python train.py --encoder_arch="poolformer" --model="image captioner" --dataset="larger renderings of crowded toy scenes" --train_examples=90422 --image_size=64 --crop_scale_min=1 --horizontal_flip=false --rotation_deg=5 --tokenizer="word" --vocab_size=62 --encoder_norm="layernorm" --encoder_norm_position="pre" --encoder_activation="gelu" --encoder_mlp_ratio=6 --encoder_parallel_block=false --encoder_inner_norm=false --encoder_patch_size=[4, 4] --encoder_conv_stem=false --encoder_depths=[2, 4, 2] --encoder_widths=[48, 96, 192] --fusion="cross_attention" --decoder_width=128 --decoder_layers=10 --decoder_norm="layernorm" --decoder_norm_position="pre" --decoder_activation="silu" --decoder_mlp_ratio=4 --decoder_head_dim=64 --decoder_fused_qkv=false --decoder_bias="all" --decoder_qk_norm=false --decoder_layer_scale_init=0.1 --decoder_parallel_block=false --decoder_inner_norm=false --decoder_drop_path=0.1 --decoder_positions="learned" --decoder_cross_attention_every=1 --decoder_tie_embeddings=false --init="kaiming_normal" --residual_init="none" --optimizer="adamw" --learning_rate=0.00076 --beta1=0.9 --beta2=0.99 --eps=1e-10 --max_grad_norm=5.0 --ema_decay=0.999 --magnitude_pruning=0.5 --max_steps=21900 --batch_size=256 --epochs=62.0 --lr_schedule="poly" --final_lr_fraction=0.05 --warmup_steps=650 --weight_decay=0.1
Rows from block 4 of the text decoder of a small image captioner, named by matrix and row number. Rows with one number belong to one neuron. Each number is 500 + 50 x the weight over its row's rms, rounded and kept within 0 to 999. All counts start at 0. Numbers have three digits each.
After each neuron's rows are labels from the 100 texts, of 14848, where the neuron reaches its highest value: "fires on" is the input token at the peak. Only what is clearly more common there than usual is listed. The data: larger renderings of crowded toy scenes. In brackets: how many of the 100.
# fc1: MLP up (decoder.blocks.4.mlp.fc1.weight, 512x128), inputs 0-63
# fc2: MLP down (decoder.blocks.4.mlp.fc2.weight, 128x512, transposed), outputs 0-63

fc1.221:538500500500614553451585567500500542450568557446444500500500565579500500395601500500432572500500605500500500573500500500500500500533458557500500437500538465453548500500500575585453500576500500
fc2.221:461500500582609438450500500655500500500597550500500500561500422500500455587500500456500500447429500579455500500453500554500451500408500500500522555557500500595500440500449500392500500573442535
fires on: "left" (73); "right" (26)

fc1.36:500500500500500533500619414500500591500500500500464500615545500500500500462427458500610500467430618500449452500500500445575550552450500423500703535500438530500500415466500500615456452559500555
fc2.36:500559500448500435500500483500500500500420500500472500538500500500445447500500500500500544500500500500500572500500500554532500609581500500467500416500474413500500500451666500560500547500413438
fires on: "purple" (22); "black" (22); "red" (17); "blue" (9)

fc1.305:556500424431556466572559500500466548500500444500500500599446500500457500583415414451546500547571500500500547500500500500500570500500500622500500580613500466500500390500539540500412500500500500
fc2.305:474443500471538469500500500382500461500567500441500576500500500500500500500500554500603500500500424500500500500500562585500500500500445500500568572428500500442671500500554343392416543451456384
fires on: "yellow" (34); "green" (16); "red" (12); "teal" (11)

fc1.398:500569500441500500500500409438500500500414500388500500535416500500458500464441568387443397500456500575576500566500555453500466584500500458522622500460546500452500553500442549500500500500431500
fc2.398:500500500500563566500500500609500637500500500621500500500559574500500500552500425500548500500401500366430500597392500500500500470526500500500413500447500617500556544500500500500630450578500412
fires on: "teal" (42); "green" (13); "blue" (11); "yellow" (11)

fc1.261:447500534500543500393568500563500500543458500603548500420500531500500500439500464500500500500609500500411500500558500500500500430596500500500538578593468581500571500542500608535500557463562500
fc2.261:464500500447445500500473467500573470500500429442500453546500500500500412500574500380500567500500500445547500500536500554437560577447500500550600457500649455500500500500500590579433555500500566
fires on: "glossy" (36); "," (28); "matte" (18); "an" (7)

fc1.80:407500536500500500500500500456538500375376500500500500575500500500500436459578443500500500578424523500529535588500567500558500500557500500424500500558500500586570500435500500427500562500500638
fc2.80:534443460436539500500500500443500530500575500558553366407500500552500500500441591500543500500500464573500490457557500570471407500404500438500500500500457500442541537337500433500500604500575421
fires on: "and" (24); "yellow" (14)

fc1.335:553500452500439550550562464587500500500601500500581500403554500592500500448500500417551500500445500500500500500500471500500500563459500500431500419500500500560444545439500554595428500500570577
fc2.335:483554454573440500500500459557443500561476500584500532500500500500590424406562500500450500500500500569586500420463533437451500430454574413540359500500426500500500546500589500500452542500500539
fires on: "orange" (19); "red" (16); "grey" (15); "brown" (9)

fc1.117:500466435564500500535500577569500627500500500587440500500500466500439411500564555462539500500500540447546444439558566443460500500463500553500500500476523464574500562429558500500575573577444500
fc2.117:500500500479515500500500459451500566500426580500568530500551500500500500438481500477500566617500528500382500539572581500527500394500540544541423500500500605437500500547557500500500428469500399
fires on: "bottle" (11); "trophy" (11); "truck" (10); "hammer" (9)

fc1.492:500500500536500531541413546500578545561430567461439500500500544500500447414500565413500554580531561500500449429456562500500477500500500586545573550405500557500500437500626556500534500457544500
fc2.492:432451386500562353500439500500500500500411538569500500572551447500469500481500552443432455500500604531473500534500526409500615500582522536500473500573537500396500461500500500500570500520538389
fires on: "<end>" (30); "black" (28); "brown" (8); "dumbbell" (7)

fc1.189:500500500500500500431500447430500433500500500500500544431459567500587500544500460385464500401598500500500500500432500431500465452547410575500500500434500500500609459570500561500649529500553500
fc2.189:500589500500500420500457500500500500500531500500560440624528405500500550409500470619500500633500449500500500500500424500451500532563422500546500425544545580360500500500468500472500574558500424
fires on: "blotchy" (12); "brown" (10); "checkered" (9); "dotted" (9)

fc1.60:500453401537500500500500369500500500446453500456556547451419500457438548500459421500500432500381577563500443570500500500500533439500500581469500500500354500500500500535457457500439452500500500
fc2.60:500500540471500447500500452500431500601440450500500472500466464500553403547547419412452574556500537500500500500500500399535500484500378543463500373500500500500442427500500604500500362500440551
fires on: "purple" (9); "chair" (8); "blue" (7)

fc1.186:461500500456500500458581500586500500500500500500500500600500547500610550383500544586563547500395464549500583500500430500500588529558500500500500466500386500453537500425589457457392500566500500
fc2.186:615500550477373455500475453608500562534500500500589500500545536619386468551500500500500529500500500500500337500500500500500500500500463438425500500564523500435564500566544500549500500500536500
fires on: "purple" (16); "red" (12); "orange" (8); "yellow" (7)

fc1.346:500434500402500500414449500500500500500585452500500500542391544553415539500500500500500567452534462500572500500578500589500437573594452609500557453427450550500500500500422500589464500500583533
fc2.346:612537445544500461536433500500463538500436534542500552398559500664500427565459500500500470549423414500606500532500500443500500529500500430500500537500567455584500524424563456500401527500461500
fires on: "and" (22); "red" (18); "brown" (9)

fc1.359:397433500437451500430500450458431500500563500459582557500500427500500536446415500500419500500500436454500438404450500431398465500577568500405434500438571532558570500385586428500471500500500500
fc2.359:462472563500500571500500500500588452500418500500500500500576500500388500429446500500500500500374441500500500500500452500500500500500500500500500451401560500375441500500500500500500466500634607
fires on: "orange" (31); "yellow" (16); "matte" (13)

fc1.265:500446500434444581500500500500500536461500545500500500542436500500443500500455500540500402594426591500500551550500500332462586500440500500500409441548464500540551500500440456500500500609581500
fc2.265:500500500500422500500417500440500500500418438583500500500500550437500500457551500500500500500641569454500368500468500476587500500395534560425500564610381456500500500500458591500500500572500426
fires on: "teal" (9); "purple" (9); "green" (7)

fc1.345:500430543500500500500435500555445500500500500500500460537405557500500500500461500500580500552385500500500500388582500500451500500500500415442561405417451536500535546500557500551441352456500500
fc2.345:463500500500500500560422500571500500500500500500500543500434447448546390436601596542500500543583535500568536531500500500518500581554500448500500406500500466594500500500380500500500500500446560
fires on: "and" (78); "," (21)

fc1.51:453500500500557427500500500500500422542431500392500608566468453500500435500500500500500500500381500500626500500456538500500500544454500500588396455500500500500500500500448648467459563560587500
fc2.51:500500581577500643614500599585500566412500500553414500554455500565541500500500451539459500582458500500500500394500500500500532433500392500474500579500500500432405521500500500588596500392500500
fires on: "dotted" (19); "blotchy" (14); "striped" (11); "checkered" (9)

fc1.403:500452618500443466500500500500468536455500567547500500584443568500500571500445500500500500500500544546500574439538434475460500543592444534392500500500500433500500500500500562500500416603500500
fc2.403:500500500532544442500500414578567500469564500478500500452606500500500500457500500554500462500500500500473500500530500622445591443500535500500463581667500428500589572500500500378500500565391500
fires on: "blue" (24); "red" (15)

fc1.467:500443500449500429500536463455500500582591458500449500614405569500500500579500388386430500500560572380554546500500428459500500540500534551470457500500500437556500464500579557500500500585500547
fc2.467:414564553500458565553500500530427353418530549500442418500441468550500434527596500451538500500458559500500440563624466448433470536563500500593500545500500500435448461500500435500500500553540419
fires on: "yellow" (15); "green" (12); "purple" (11); "red" (10)

fc1.343:500545416500538436411500500500500561500573451500459553444500500457500449500500500548424500500618425441500500535568580429500500534500452500500544500500500500500500500500500500500500500554571424
fc2.343:632402500500500403561500500500500500500500500500500454500431500500649500500533465591500417500500321569500613500500446431454500434500500500500395500500500500518500500500500459500449625533530566
fires on: "a" (51); "<end>" (21)

fc1.310:500378500500558500500420441500598500418609547537451500500546500500500556386437500409500581500500564546500500429463500500500406500500500437463500453555426500558500500500635390427649500500500399
fc2.310:500500500500500459449417390600432547372500500500500500500427500554417500500500596529500500538616584573500500500500475453432500500574500500500500455551500500500540500500500532500475554562412500
fires on: "glossy" (32); "matte" (20); "ice" (8); "green" (7)

fc1.383:442548500500500500558500535465540387500500500500543500464500560562500500500500500628570500433500500534500634500500551500500500463500451500500394584500500359500551500569548599418500558590500500
fc2.383:500500500500500500500536545483558500500500500576475500500500500500500640410601500500585467500419612403500541500402559500500500500541500619500500500500500500414524500339417427463457422500399446
fires on: "brown" (27); "grey" (15); "orange" (12); "yellow" (10)

fc1.16:500550432500438530568551421422500500500560500536529500500500543460469500544462500578545500500394500557500500500559553500500500452500500500454500531500500474545441446500586541500543500500524547
fc2.16:555500500500447500500305500551561500474554500459500500500500500500413547364544500500500435500500541555500534437500500500500500478441587565568500543500500500576500578428500475500468470557416500
fires on: "<end>" (26); "dumbbell" (7)

fc1.288:439500500537607500398500500549500500400551407562500444459463541500500561553500500416437500436551609500500500555500433500396500500535500574466500500500500500500534424552500545500500500500500428
fc2.288:428500500567406559561500399500598500500444552483442500500622390544500500450500376459500500601432581500560500525445500543537553469578500544434443500500500500460500447554500500457612500539500500
fires on: "," (34); "brown" (17); "orange" (9); "yellow" (7)

fc1.318:639416443557371500500500476500500457500356500500530446552421456549440500554500591500500400559500550500554544500500500357547414443500569441412500447444500500500500552467500572571471446500500458
fc2.318:500500566554500500500500619500500500437410433500500500500439562500437606415462500500452429500433553405460500583442452500500585500601500538401500500500427417500372572468608481534500500500500500
fires on: "purple" (19); "grey" (19); "white" (16); "green" (7)

fc1.386:500438500500500500466500451463500500433500371500500500500404582578500500500536500468540500421594441426569500500431430500500500452500500500500500576421500539500416574563500445500432500582442500
fc2.386:559500425431500500500500563500500462405431500500447328613500500562500500500500560500463569500510500500377500500423500509561514500500500500421500500500500500549500500500436552450584423500560567
fires on: "," (72)

fc1.329:500545406500559500561417500444426500500536425500500500538449500565594500500500470463587458500400500500500422431563500363500463500500500500500500500500541500609564500500607500500569549435500500
fc2.329:549500407500539322500500500440537584557575500446500500500555500500549500500414441500539500500460479500465354500417500460500500457500436500500584500500433500500500500438445500403500500559560428
fires on: "blotchy" (30); "checkered" (28); "striped" (21); "dotted" (10)

fc1.465:500403466500500500500439500552434500466500436500540538566500500421410560604460500500500551500457441466500500500500500447500575500545586500500548432500500500606605500602424500500412500559418533
fc2.465:500500569575500500500500451432561620552500445500500544500500500410549572500467500577500500533545582565415500500430500455455540461557500459537500500575436572547500500500500599570458500500500458
fires on: "matte" (58); "glossy" (14); "orange" (8)

fc1.224:606417500621500560569500500553500500500500500535456500500555500500500500404500500500500442439407500363500500428468500535407500500614500500500500500500635500537449500441452532500389440500547545
fc2.224:500500448500434500500458500527558431427550428500500500561500562500500500417534435500500548540500500500534576553500457500611500391435500500500500500566500404582427500500612458500465500438500500
fires on: "blue" (28); "teal" (9); "striped" (7)

fc1.380:562500467500500567500500412387500577445500500500534500428500602648500500542500500382500500566500500443500500460554500382500500500500500578500500500500500500500575443500500500500449355445500500
fc2.380:427500500500500454500500500500442399500542478570500578597435440451566615446500567523500418500419434500559546500500465500660471500538500500598500567500500569466500522457556500610534548456582500
fires on: "teal" (22); "green" (19); "white" (16); "pink" (9)

fc1.436:500409500500554500500583500500553500500500436539424500463456500500500500564416500560432531456500500500626428413555500500500500500388500500450436447500500356500500500500500453442538500500616453
fc2.436:479500558500448417447500500500375500567500548546500500500464560500560430578500537500500500400416500535500500573500500469500552593533500500500564500500404500500405500582500605500440500500417448
fires on: "brown" (34)

fc1.181:593425454574500500441500500500500618500500544500562546455500552500500500500450587500541500606550500429565424580578500530456446459500451500542500408500388566473429500361500590500601455424453500
fc2.181:500605575500534500500500500476518424500452566464528500462447370500500445500500527500500647426500451469444500500352500434500500468586500500550639500500529500439500466500500500587500500500608500
fires on: "blotchy" (21); "striped" (20); "checkered" (13); "teal" (10)

fc1.378:500500500500531500566500590467500420353500537600389500500500617446500500439440500500500627542436500500454500500500500558500500500500466500447541500438561582500500500500500542500455585500534461
fc2.378:550500542436436500500466500500447500500500500428545500500500427530500500500500500500399578632585500500500399396500500500500500500535566432500470465500362432500452500541530500622500500562525420
fires on: "right" (32); "pink" (13); "teal" (11)

fc1.168:558500500550431554540500500500532500420403500570500500500500465500448415393500500500500429450500402396500500451468427500443453426621500541500550543500500578500500500500562500461423500468454500
fc2.168:456500500500500535399560444500424412410443439408458500471544402563500450500602500500500500500500500444500434500500443500452571500418500500500500500547500500441500569412530500471642442442533500
fires on: "dotted" (20); "blotchy" (19); "striped" (12); "checkered" (8)

fc1.81:500571442500500439500461500554500500500558500585500418500345500601500561500459534500500500403443500547443443500500500500578621545500500573500468461531500570500500500500561553562544436405456500
fc2.81:463500500500397500500500500500500500500574500500500500413462500500590500500500500500437415500500500556500500400570458574500556531471534537500500560464500500399405500500500597595500367500500500
fires on: "orange" (38); "pink" (7)

fc1.340:466455452551500500500500554411413414445524500573500500590500500500429500500500500374452449500609500500544500500443557500500465500565500589500500500500393500476546500479500585540458575500533538
fc2.340:500460534447467500591500553500500434500437500438536618325440500586500455658542490536500479500500500500599565500414546500500471500420551500466500447500434518500500500541500560530500500500466438
fires on: "an" (54)

fc1.56:444459465500500565500402500500500500500464539611500467430500500585500411619533500568500500587500420500617583535542500542500500500616592500500429447500438396500500577500455500500500545584500500
fc2.56:500500560500395523437500602548358611500547500580519452585500500500585500454500465500555500449500543558582538500565395500432455500500500500500500578465500500500500459446435449500500451538386500
fires on: "and" (33)

fc1.150:530500500463500438500500500500401500445577575500443500545590500542500500500500500556500599548500536452557500439558577453594452582553442500589500500468446613500500500500631500468500500500500453
fc2.150:614500500524500471412553500584500544466500539500500500435500408421500500568423597559518500543500598415500408555569500500579407500477539500500500617580500500500475436500500500500536447546500539
fires on: "brown" (32); "ice" (14); "pink" (9); "orange" (9)

fc1.141:500543446540466548500500525500465556427576461557500570500566453500500452431500597500500435577500500468500500418500578500500500500372500561473500500500422465431500420560500574500447562573542577
fc2.141:542524533500621500400500522429500500500500448500500500500441500500500500474500445500453423536578388500500455448444599607429500425452500500500500500500482519456500500500500500500445544500545500
fires on: "<end>" (42); "lamp" (13); "snowman" (12); "house" (7)

fc1.252:440500530500500500471560590441564558500478542550500500500581500500445411500500500400500500444500547559500415500443596500451500446500500500441500500500446469500500565564557448465500500412500562
fc2.252:500500471414500500433500454500427433500620500500500500589522500500587500457470500522522500500556425586500431458500500500500500534500572545500556428500418548500581587445500376500500500444555610
fires on: "an" (53)

fc1.163:500454500553431589531470396453636541500500500440500500544500500569438580500368500567390500565500500500500449500500500500500500500392500500500412576578500399500444500500500451500473500543500500
fc2.163:500500500500421500395546638500500500500421432438500500578454500524500500596413416500500395402560565500563533410571500566439500500524500500554500500500445500500481500500500500572578500558500443
fires on: "glossy" (10)

fc1.375:469416564555500500500575500445500500500596544444500546500384603500385500500431463534558435500500627500500500500500500456575500500500500500454500598466426539500500500410500500500595416500500500
fc2.375:444500464500589500469500500500472534500500500500597571475500471500536618500445394544500424500500500400500500581444542403500445450420532563384410474500450500500411500500500525534500500547563500
fires on: "pink" (15); "red" (14); "orange" (9)

fc1.174:500432417461500500500440500525500500500419615538559558500500430427500445500438500500427500500566500500466568500500500500445590427500427500500436500500500455563539531466537574560421500500598500
fc2.174:500500500500365560500500535520500436616547500500387500547500500581500500500500500500500452532500591534500431500500594500500469500403500560500531500544429600467462500552500500500500467500581525
fires on: "black" (44)

fc1.230:558500544449500550500586500500500438581447554630500624545500578500500500534389500433427500557444500500500500500500500537500500525500578500500500457500419592565500559500410500500500500563500500
fc2.230:355500622500500500461500599444544393500500570500500500452500461500500570461500547436500500500539500474554570500445500500536457500500500548500500500500500391500665500426500500452500542461552500
fires on: "to" (20); "red" (12); "purple" (9); "blue" (9)

fc1.33:403573564500500500553500500500500500455500500395462539500500586619421500556413536362438555440377500500420459444500500500566565531551500428500500500453500500586500500500500500578454500500500500
fc2.33:500551500500500500500454402500462546447621500500500500500500555552405500426500500542500500500562394535500500570561548426437500474438500427500500447599500447500500500500500387407547500351547500
fires on: "and" (41); "matte" (24); "red" (10)

fc1.247:500500500395446472556500431446500421445500594536500659500542552560500430410436472547500360349556552626543500548500457500500500500551500500538500500500529472568439500417527500555500567542443585
fc2.247:467547559500500500384589388500531500417500585335438551500531500500437500500500500500584500556542500500619463500500500500429500500366500500500555444560532472500549500534500455441500500571500500
fires on: "glossy" (25); "<end>" (21); "an" (11)

fc1.481:500500538500500500500609500500500603500500500500500500581396440570500453392441500500500500500500500500500564500403444500586500550413500500549568500415500452500573436500500500500458500500500500
fc2.481:500500454549536500500368477500500560565461405572444553500598436609500500581450474558500527500422500552575523500500500500500457500632500500500500476422452500377500500459558449500500565500500500
fires on: "purple" (9); "orange" (7); "pink" (7)

fc1.330:453422535426500500595500500500500556383374500500538473541461500560500500584500500500462570500500500500426500555500500500500500500542500398541500539500618500599500500530603560500394500500500500
fc2.330:451500500554461578411562558426460406500500581500500463500500500368500500500551464500500449467500500500440554500457553500620466500500414500500454534500433603500500568587436500500543500554500500
fires on: "brown" (35); "orange" (32)

fc1.344:500436448500500597500412500500500500471500533581500405543500568653536566500500587546500459500558397500578500553453424500500500500500500550500500500437500434582500500500500437434384500558500500
fc2.344:500500404475500550533500568437500500500454500550417434500516500500500500500540432424477500500500500500360500500410500580448500500500500500402500500456500588500500424500500500500500429500500500
fires on: "brown" (23); "black" (21); "red" (11); "purple" (7)

fc1.75:500500500559500500500539500575599545352458564500387500500395434576563500607500450438432500470540642446500500500500592545538450500500586562500573500455500500500500561500468500500500500500579565
fc2.75:419500551500633500590500573500467551500500500550500500500500500565567461500500601500500607429500526551403500469500580641538555439500573500576500436456558462436458457602566500500500444500500415
fires on: "brown" (22); "grey" (8); "yellow" (7)

fc1.194:556500500500500500500551591500563666423589500439500500500536460500407500500434500500500500441500575500549500595500449413581500570500500500562500500550587500434552553500561403500500570500500446
fc2.194:571553568533421500500471500395500500591485421500500561500500500452500500429439500500427570500537500396472567500500500439500461500500500500598543402441565441563468500500397500539500572500303500
fires on: "to" (12); "the" (9); "teal" (7)

fc1.381:471500561500543500566500500500374500447500460500500500584446545603456500500431441500556500500531500570599500562628500586500500458539500537500419434500500428500500572465500500500500500500458357
fc2.381:646468500500500426559500564500500500500500539500500441500415456430500539500500613470362528500427542463500534500500599454527453500457500500448656548600500432500500437500500589500460566500500429
fires on: "orange" (34); "red" (25); "teal" (12); "blue" (7)

fc1.70:500500564600543550564500444577547434449540500421500500555388500500500500445447500405545500500532500610500500500500500500648463500461473500500500500500500500441550500500634592554459500500500536
fc2.70:500500500500548500500434541500500621500500396500500466587442558555500463521500500500500439556451500500553603557500546500500500500500500572562451500415500500443500500433565500500500500419500541
fires on: "teal" (26); "white" (15); "green" (11); "red" (11)

fc1.19:500565439468500500433538422500611461424547466500500404500465500538500500500585542429500452371556500500429528377500575500458500532582444575500415500447470571600579500424542500464500439500500435
fc2.19:500410500394370500457500390509500572571465500428500465471500460500500500620500500500459500444564452452574574573500457500433500466500581451526500500500500534500500500446443540500444590566596464
fires on: "a" (43); "yellow" (20); "orange" (18)

fc1.151:500500587500418543500500551547565429397461500500500615500449500459411500389500548431445428500559500448565462500500500445559500500552554390500500500424500431555500500532500571552500413500549500
fc2.151:500565428541409622571500500500438500500550439500500411500597500374417500500448500534665550500500500500500500500500500534474500500500500454443500500500475515500541500458500594500500500596449551
fires on: "<end>" (28); "matte" (11); "blue" (10); "teal" (8)

fc1.109:500500547553451500575539549455500500442440500500500439440535436586556500455539500561609500500478453500500500500500438500610500556444500500613500397500402469468457500500570500602500602500500500
fc2.109:500500500500550500500500397558369548500500436500532500378440500597444373565537500451500561500500500468500552500500614591467500500500500500500500500414545520478428500421586500535500427427549500
fires on: "an" (19); "blotchy" (7)

fc1.382:500459581410419560458534500534500404500562577500542500500436500620500407447545500451500460500500609463500468432557454540571555597500500544500500423563561500500500500457584448500446527465564500
fc2.382:500500500452425500500452500405470445562543500500476544500487500500500500500442500500500454500551581458500406425500500468500500500500500500500565543500446531656500644427415439541451597500500563
fires on: "pink" (35); "white" (21); "orange" (12); "grey" (9)

fc1.147:423461500460454591500500456458500599471434500500543500543541500500500548394500568650539500423591500384500500500393500500500500500500534465595500500549500500567417500448538500458500500500442500
fc2.147:431500500500563372428500420586500327456500474500459546500500500500500500447500548452378500466577500500500447500563446500500500500590426581593500395500500471500500553454596500473621611500561539
fires on: "an" (43); "green" (9); "blue" (7)

fc1.404:500551500500500458500500446500500531500500500468556535445440500500500456500538409500589404500500605500500500500559500468541435500500500500432500500500500500500546596431549500577438449500500428
fc2.404:500500500500532500420435500585449555500500554500537581500500530456500571500500620500445500416500500639393593500550427500471500428500554500613448500455596431541569528421500500500500500575409500
fires on: "orange" (21); "yellow" (14); "white" (12); "green" (11)

fc1.306:500500366500443500500500500500437554500500500439411500560500500430500570500564454500634617500500500500442422500500500500500638500545500581500540500500500500546500500500624500500500657500587500
fc2.306:500578427500500500500617500533500500500563456500500597500500500500500436500663537500500408500414500500500500596429500578375394463500530446500500558500467500406464500500500588500500500538574500
fires on: "bottle" (16); "ladder" (12)

fc1.470:379543500471500462500500451500500500441438500540500500408560500545500449358500450500452500500452500500500500416500500500536463500544500570422587588500547500500500500500597500591332500540500500
fc2.470:473500449500404500527500500500530500448500588583500500500585500500500432621500500536500583340500500500500500500578556500436500577565500500500527500500461446500500406541500500500414500595596566
fires on: "left" (11); "brown" (11); "teal" (8); "grey" (7)

fc1.106:546500347500500468543587500555500500500598500500414500500412500500500500500500462561500500446500500529570500500500500500560459422500500500441500500500412536579500464500542500500500456500550500
fc2.106:500500500549500580561500412500500500446453500451468500420434500459517500412500443425549539420500500500399581500528598500500552500500471500566500546500500500549500500579500593500628476513500402
fires on: "blue" (15); "pink" (10); "orange" (8)

fc1.241:500500500500500500500500500500576500500625442546500605589500546500404602548440500607500500500430597500500500417500472500500563586450500566597500440500500443500426555582545500500500500625500500
fc2.241:580500539578500436500500500411500500500500364500408500578599500500500500458445500500500500500500536500500500547500621415535500476396500383629500500526434445448622543478545534500500546500599500
fires on: "to" (13); "dumbbell" (8); "dog" (7); "trophy" (7)

fc1.11:500500417548500500500500500500500500442435539500500500593500500564357546500553621537595500500500500500500553500415500500574457500425440500612500500462500500500558500614586500500454443500416500
fc2.11:538458500500429500470531500500459463500500425500542559500548453500462500565598500559336395410500500500563564556500500500500539500526462500500592500533447500500542523573394500570500553500500500
fires on: "black" (15); "purple" (11); "red" (11); "brown" (7)

fc1.192:500411469564500622569500500431552500575384420403500606500561500500500500530432500408432572500453557460500500500563500588437422639455649538454500563500560500500529500576445500500500500500500551
fc2.192:500500500500462500427500526500425540500366500500438500461500559614444430565542411500463442500462550500500557546384522549500433500500500385446500500500480527456466500500436500500479593567500500
fires on: "a" (89)

fc1.491:500448500449630500534500500500545577500555457445500461500500563500463500500500621500500456451500570389500419450500500541500536389595566552548525500500500500577500500472500421564453435415553500
fc2.491:600500500500574500500500449423500594500500649500500500603500500466500500500500500424500406576500500577500500563435439420500500461500500500500598500460500500500433500500500500500556500500346500
fires on: "blue" (21); "brown" (17); "purple" (16); "yellow" (8)

fc1.88:500426500551402586549429500532534500462453389500465500500394540500468500500500460500580500409558500500500536406546500500552531418448500602500500412437553555559418584500576569429374500500448437
fc2.88:569610530500363500589455582500500539500500500458604532500552500500500500422547552420482580432500500416567441540500500412500594500583531547403500500534548475579500540421500403500466438412444559
fires on: "pink" (31); "yellow" (9); "purple" (7)

fc1.485:456423500500582500394500431500500552435534442500500557606500555500500603500500579500339576427500610581500500582500500500423500551500458500500408500500500500546419500500500500500500500500568500
fc2.485:566500500583500645500362438477411500500500500500500457447539438500373500500415449567500500500500500574432500588421500500457607564549500532548500500570500500500500500500500585500579500405500597
fires on: "orange" (52); "brown" (28); "black" (14)

fc1.227:596500412563574527435500500416500500500437610500449570539500500462428421453569500500500555395580500500461500500500547500500563500500458500545500550540539543500554500417570542556500420578547500
fc2.227:563599500425415458500575615500426425408521465442573523597418500500557429437500578560614567500500533500500500406500500402572500536500500500381449500500438500500418500630500500586443542500529500
fires on: "right" (60); "left" (39)

fc1.488:500382500500500500500570500444536425500500544572500500500572541500442436396500500500500566423500567500500414500552626500500548500413500500552500500418500441500500500500500500396376646572500402
fc2.488:500607568500500500500500500619500597500500500548500529455537500500439412621500611457500500500500500500500500500449500500500590500500500567500581572587566561448500500500571575500554500459500566
fires on: "glossy" (42); "green" (24)

fc1.125:500450417500500500562500500446500500500500500500500500500500500500366500555593568500500500500500500500592500439439500500578402453500361500466441500500500500558500591500500427500552425546500500
fc2.125:564547553561500500428526531421544436604591500500500465500500500500500544500424542500500500458500537500480500500500580500463574432542555448500500458424587500466500500500500549569500500500500500
fires on: "matte" (18); "black" (12); "blotchy" (9); "striped" (7)

fc1.103:500567500500414593500500448531500546432427432500557500500598382500500445500500566545382559500562546500572500439596500500564500500500500455500500500500527562500500593464500463605420571590500564
fc2.103:500500500610500443500500644472500500500520500593407500500500630446500500433456500525609500500440500620500500385442500500500583500449500500560500500598440500500599500528467500500444412455358535
fires on: "and" (36); "black" (9)

fc1.402:433581500656463500556500442575500389500500500500422439500500434547500500522500586442466500555500456500500452500500535449591500381547438452500500500591500538500536442396500500500413500575466557
fc2.402:453549548500500500500500447409500500500500594500500500545500500594500500500500604500500540500500429500423500500391500500440581461537430466555500358500500568541500500573545500468588500582500415
fires on: "and" (62); "<end>" (17); "purple" (7)

fc1.496:441500557537500583500500500563500500426596500574540439500413500500500500500444500390500500430500500426478500500500434458500500451500500618578500554500500540605439500500430576388451384566500387
fc2.496:539500568463500500469442342465610535559530328460500396500500500500446541500500549627500500500388500542500500468566500500534471500451500386500451500462461500459421446500500444535500500500500524
fires on: "," (44); "a" (41)